Rows from block 6 of a small self-supervised image encoder, named by matrix and row number. Each number is 50 + 10 x the weight over its row's rms, rounded and kept within 0 to 99. All counts start at 0. After the name is the row's rms in percent of the matrix's.
After each channel's rows are labels from the 100 images, of 14848, where the channel reaches its highest value: "top examples" is what is common among them. Only what is clearly more common there than usual is listed. The data: analogue clock faces.
# conv: 3x3 conv, stride 2 (model.blocks.6.conv.weight, 192x112x3x3, each kernel summed), inputs 0-111

conv.113 093:49 56 57 39 49 42 43 40 43 59 41 39 51 52 40 47 60 40 45 48 49 32 68 68 50 43 48 61 48 53 54 52 53 54 41 73 24 46 51 39 33 55 69 37 49 34 31 48 53 27 40 44 67 54 49 84 57 41 44 51 46 44 31 56 45 57 52 62 45 45 53 43 46 47 70 46 46 55 47 48 28 41 55 43 45 56 52 58 42 77 56 52 53 54 50 48 44 58 53 56 45 62 45 63 57 50 45 44 58 54 48 56
top examples: minute hand past 12; minutes: 0 to 4; minute hand past 11; minutes: 55 to 59

conv.191 104:44 58 32 49 40 44 32 66 43 53 50 39 45 40 34 49 57 56 41 34 70 62 55 47 57 39 46 49 37 36 46 40 65 55 50 60 47 51 40 30 57 45 59 44 41 48 52 55 49 43 51 78 39 61 40 51 61 58 39 78 61 48 53 38 43 41 46 58 63 31 40 49 55 39 47 46 58 53 57 36 58 53 59 64 54 49 62 56 72 63 53 62 48 63 64 46 43 67 46 52 44 59 57 49 40 47 40 68 49 47 50 50
top examples: hour 3; minute hand past 7; minute hand past 4; minutes: 35 to 39

conv.158 101:47 48 42 52 48 47 40 41 42 51 49 54 52 39 50 38 40 54 58 51 35 31 49 34 40 40 40 56 44 51 49 59 49 44 47 45 53 51 45 64 39 49 50 50 67 42 43 65 72 52 54 55 57 57 36 55 39 46 63 50 51 35 42 61 41 52 45 50 53 48 21 36 49 35 55 58 42 49 51 76 61 42 51 53 52 44 55 44 54 53 48 50 47 46 51 44 58 49 51 45 43 46 15 49 41 51 45 49 37 41 96 57
top examples: square case; dark face

conv.114 104:50 60 62 45 48 39 35 50 42 33 41 46 53 44 40 48 54 55 50 35 54 62 66 52 37 64 63 52 40 36 42 45 52 50 57 57 58 41 51 40 43 57 51 47 60 33 59 56 58 48 08 38 42 54 25 53 50 51 45 57 41 52 56 32 50 50 40 62 44 50 67 37 40 50 63 48 57 44 49 61 38 46 60 67 37 44 46 46 47 63 52 58 43 70 48 64 43 56 37 58 48 62 48 40 67 44 54 69 47 54 51 48
top examples: hour 6; hour 5

conv.35 082:32 47 73 47 51 53 40 59 65 48 41 44 27 43 75 58 50 58 49 53 50 56 49 49 40 45 44 42 41 32 65 49 57 54 49 49 57 51 55 40 44 59 58 65 50 47 37 71 49 38 44 46 63 59 45 47 51 38 70 56 53 46 48 49 32 45 66 43 53 52 52 50 58 63 55 47 45 37 47 43 53 52 51 47 51 52 37 44 44 49 49 50 53 58 33 43 63 42 46 36 57 54 51 55 46 96 53 51 45 39 36 31
top examples: square case

conv.77 097:52 55 49 44 41 57 50 46 43 53 58 45 36 53 51 51 59 47 57 51 43 67 55 49 41 15 53 44 46 41 41 40 38 59 57 64 54 49 56 34 47 51 50 49 57 48 41 57 54 36 42 48 43 66 34 51 53 41 55 52 48 67 39 57 55 33 49 56 38 53 47 53 52 47 58 42 42 48 26 50 52 45 85 63 51 52 50 50 52 64 51 39 57 52 55 57 49 58 41 57 52 68 69 52 67 40 39 85 61 52 53 62
top examples: hour 6; minute hand past 1; minutes: 5 to 9; hour 5

conv.102 100:39 58 47 40 41 45 53 47 50 66 30 38 52 39 43 54 31 59 50 31 58 31 50 30 54 85 25 74 56 62 45 47 65 41 38 57 40 39 48 37 54 66 56 44 49 62 40 55 52 40 59 53 48 47 44 66 42 35 54 51 52 44 55 65 47 40 53 55 56 49 47 50 54 35 51 45 46 37 51 41 47 47 39 57 52 56 54 53 37 27 43 51 69 44 39 48 35 47 51 50 54 43 47 56 57 41 48 42 56 53 51 40
top examples: minute hand past 12; minutes: 0 to 4; minute hand past 11; minutes: 55 to 59

conv.27 084:67 44 33 30 40 36 38 43 49 46 49 42 49 59 58 52 49 54 37 48 48 48 36 57 49 39 55 46 63 38 52 39 41 53 47 49 47 47 47 45 20 48 66 77 55 49 46 84 56 49 46 52 46 75 47 49 48 51 53 52 44 52 64 50 34 39 66 50 50 56 52 53 52 47 50 33 59 52 45 61 49 55 54 31 53 51 72 54 40 56 50 39 54 43 48 72 50 54 41 40 58 56 63 48 43 59 61 44 42 44 69 45
top examples: square case

conv.83 092:52 48 56 64 49 41 34 47 48 50 53 44 51 45 53 40 43 66 47 52 36 39 44 42 48 48 43 45 59 57 53 47 58 51 50 49 48 46 40 37 51 48 43 62 58 46 61 63 52 40 46 36 52 77 43 46 58 64 21 52 48 32 46 52 26 45 48 48 50 44 31 56 55 43 44 54 43 41 52 49 50 81 41 54 47 55 67 48 49 50 51 46 51 46 58 55 61 41 45 48 52 51 23 50 45 37 67 49 40 38 86 42
top examples: square case

conv.109 092:54 48 48 53 34 47 59 48 60 49 47 34 38 52 47 46 44 51 54 51 45 57 52 49 51 30 41 39 43 41 48 52 34 64 40 68 53 50 38 51 43 51 58 48 44 59 70 38 44 26 55 43 58 58 37 55 54 44 48 40 42 53 62 54 42 55 43 36 70 49 42 48 63 53 58 37 33 58 85 50 61 52 33 37 49 47 38 38 63 41 48 46 64 61 46 43 41 41 52 43 45 59 43 62 53 39 41 80 54 53 64 51
top examples: hour 6; hour 11

conv.112 114:49 55 47 33 45 36 49 48 45 43 37 54 40 38 44 42 29 55 41 39 54 42 43 39 47 77 30 66 49 70 55 70 47 49 51 56 23 42 51 58 51 77 61 49 54 52 45 54 62 44 68 49 76 53 59 49 46 63 58 57 53 48 57 64 39 45 53 51 59 49 37 46 30 44 53 54 45 39 46 51 40 46 42 50 57 56 48 42 69 72 34 37 42 57 45 50 46 57 51 55 44 59 40 42 44 42 52 51 43 48 48 50
top examples: minute hand past 12; minutes: 0 to 4; dark face; hour 3

conv.82 107:42 49 43 52 59 52 69 55 50 57 61 64 32 29 50 46 54 53 47 39 43 43 44 57 44 44 54 51 16 37 52 37 46 40 39 38 40 48 57 56 45 61 50 57 32 64 50 50 52 51 50 51 49 48 48 56 46 63 41 54 51 57 39 49 59 47 38 63 57 42 62 52 60 96 60 54 53 38 63 53 58 39 42 42 49 49 42 49 48 53 57 53 44 52 39 28 49 69 32 48 46 55 60 58 61 38 47 52 43 45 55 49
top examples: dark face; hour 4; minute hand past 1; minutes: 5 to 9

conv.32 109:55 43 57 64 37 39 51 39 48 55 50 59 46 38 76 45 54 53 55 71 35 41 58 59 64 62 35 49 41 61 52 46 54 85 58 42 48 48 53 43 54 43 45 24 65 48 51 56 54 33 46 53 55 44 49 50 57 46 38 46 48 37 54 49 79 45 43 46 44 75 45 42 46 44 57 47 61 38 45 43 57 50 44 55 61 35 49 48 48 42 57 55 50 60 57 36 71 47 34 43 51 42 45 49 50 58 46 48 31 37 53 46
top examples: hour 3

conv.104 116:45 58 47 55 65 60 44 56 58 41 48 49 48 49 49 46 43 46 39 66 47 33 56 53 49 40 48 59 46 38 53 49 52 55 55 36 63 80 44 43 43 38 47 46 54 36 69 47 59 51 69 45 37 48 57 35 51 50 46 40 46 46 74 40 49 54 42 57 50 51 46 44 59 52 53 47 54 69 32 28 54 40 40 59 65 52 54 47 54 31 71 50 30 38 52 50 46 53 78 54 45 58 46 50 44 52 45 75 37 54 43 64
top examples: hour 3; hour 8; minute hand past 8; minutes: 40 to 44

conv.87 118:48 82 46 49 52 61 43 53 64 66 45 24 43 40 40 42 65 51 52 38 46 16 58 55 42 48 40 57 45 59 55 59 39 57 27 66 63 55 43 43 44 50 53 49 56 55 56 48 45 27 55 48 45 56 40 50 51 42 47 54 55 56 58 52 48 44 43 75 55 47 40 49 59 53 35 37 52 47 45 35 63 50 47 42 56 45 51 47 51 51 51 59 51 81 47 57 44 60 54 55 48 61 45 59 58 41 43 28 49 47 48 56
top examples: hour 6; minute hand past 4; minutes: 20 to 24; minute hand past 7

conv.80 109:48 48 48 49 55 34 51 51 50 36 45 40 50 35 54 48 54 51 52 45 55 44 60 35 58 66 55 45 51 66 55 64 45 56 39 42 51 45 50 47 40 75 53 48 57 64 53 54 36 46 39 47 24 45 40 30 53 83 47 63 58 51 62 47 43 50 49 64 55 40 47 46 64 49 46 47 53 36 64 49 61 47 52 32 49 48 51 61 51 60 13 37 54 56 55 59 49 48 34 56 54 76 49 46 46 43 56 57 35 53 51 46
top examples: hour 3; minute hand past 6; minutes: 30 to 34; minute hand past 5

conv.177 086:35 42 55 39 43 46 32 38 49 55 57 46 54 34 50 31 34 63 40 66 33 50 54 46 48 58 51 48 46 48 47 58 62 73 51 48 42 42 60 40 50 51 62 57 58 50 35 20 52 44 54 50 44 45 50 54 58 52 69 47 56 54 60 54 53 40 57 42 58 50 63 40 53 32 49 54 48 33 50 45 29 61 44 40 50 38 56 54 52 51 46 50 53 45 49 55 57 39 48 40 61 49 76 58 51 29 54 47 44 18 36 48
top examples: dark face

conv.63 114:44 45 52 61 61 43 51 48 58 51 41 60 49 53 47 48 35 48 47 36 48 37 68 35 56 63 48 48 42 45 49 41 53 51 61 64 66 34 52 50 34 51 55 44 55 46 64 58 40 47 59 41 39 39 51 48 48 44 49 66 55 34 59 50 42 71 43 61 64 61 52 49 60 41 56 49 48 46 00 40 45 46 51 39 60 41 49 49 65 56 48 62 49 40 51 48 47 45 53 54 42 43 48 43 45 44 47 69 34 53 52 26
top examples: dark face; minute hand past 3; minutes: 15 to 19; hour 7

conv.172 098:44 76 59 47 38 25 51 51 58 40 47 57 45 43 57 53 45 58 47 56 53 34 61 47 72 38 66 32 42 47 54 48 52 53 49 58 59 57 52 42 40 50 62 52 40 63 75 42 42 62 40 50 62 57 51 49 45 36 51 72 47 36 49 55 45 37 40 59 45 56 44 47 39 45 41 48 57 46 81 70 48 49 55 59 46 47 52 47 61 60 57 40 36 54 43 51 49 62 62 57 50 71 50 54 56 52 46 41 28 46 40 42
top examples: hour 3; minute hand past 5; minutes: 25 to 29

conv.159 111:49 50 49 60 47 62 42 50 42 68 39 47 52 49 41 38 63 41 60 56 56 46 48 56 50 03 46 22 41 66 46 39 49 52 55 61 55 55 48 44 44 37 62 44 49 60 46 53 58 43 45 42 56 80 58 71 52 48 49 63 60 56 52 53 51 55 48 44 40 42 53 55 37 48 72 50 38 36 65 53 53 45 61 44 60 47 41 64 62 50 31 51 52 48 50 50 47 57 47 55 55 46 47 53 42 49 52 64 47 66 49 64
top examples: minute hand past 12; minutes: 0 to 4; minute hand past 11; minutes: 55 to 59

conv.86 107:49 49 51 51 49 35 55 41 47 44 45 46 40 50 39 52 52 47 41 54 43 52 36 60 27 52 47 59 36 51 60 46 47 47 52 78 48 52 43 44 45 70 49 48 39 47 36 53 51 45 33 71 56 68 39 61 48 67 54 36 47 55 49 66 41 70 44 43 48 47 45 36 59 52 51 46 49 58 50 43 57 50 62 54 63 57 40 49 51 60 08 67 66 51 50 49 47 23 52 58 48 32 50 51 48 47 50 50 35 52 45 56
top examples: minute hand past 12; minutes: 0 to 4

conv.167 099:44 49 52 37 45 60 45 43 47 66 49 56 49 55 52 39 58 44 40 62 51 62 65 43 49 46 64 13 44 59 65 59 55 46 53 55 65 38 43 40 40 54 45 45 48 52 56 59 43 51 43 64 42 56 51 69 52 53 46 62 53 46 61 48 52 42 50 49 43 52 52 46 59 44 47 52 44 34 72 49 49 42 51 50 54 50 49 58 33 47 08 50 80 59 48 53 38 43 32 51 53 48 57 54 50 43 52 30 46 57 51 64
top examples: hour 6; hour 5; minute hand past 8; minutes: 40 to 44

conv.108 127:51 43 53 43 47 52 49 43 63 38 54 49 42 49 49 52 18 61 43 49 50 53 40 27 61 63 29 48 43 41 52 51 54 57 46 51 18 51 53 46 52 51 58 49 49 72 70 54 52 54 52 63 39 45 57 21 47 55 48 40 86 38 62 50 48 56 43 57 51 45 46 47 40 37 45 46 59 52 50 40 58 52 36 50 55 49 51 39 69 60 50 60 40 40 51 49 43 47 66 47 43 64 57 38 50 43 42 47 53 47 50 34
top examples: hour 3; minute hand past 7; minutes: 35 to 39; minute hand past 5

conv.49 087:33 35 37 53 29 57 53 58 63 34 50 58 43 41 35 48 51 35 65 36 45 59 51 38 45 44 42 33 44 85 33 44 45 63 44 43 58 55 59 47 40 44 42 49 46 65 52 35 42 27 54 53 39 52 43 61 68 50 54 55 45 61 49 52 58 41 43 41 45 39 53 43 37 49 34 42 45 48 48 55 40 42 32 53 40 44 66 46 51 28 42 46 51 41 39 42 43 49 56 39 56 38 62 42 62 55 43 54 54 63 54 51
top examples: dark face

conv.148 100:58 41 43 41 45 47 26 57 50 54 41 52 62 58 71 69 52 37 51 60 32 57 34 41 47 65 44 46 56 32 42 54 22 46 60 54 49 59 58 40 39 46 52 44 77 49 53 55 24 61 50 60 38 57 42 41 49 50 49 50 40 63 67 29 46 40 56 41 51 48 53 51 32 45 44 54 60 48 55 60 63 48 62 49 49 44 51 53 44 42 49 42 44 50 66 52 56 50 58 50 58 40 46 76 54 56 38 63 41 46 51 48
top examples: dark face; minute hand past 2; minutes: 10 to 14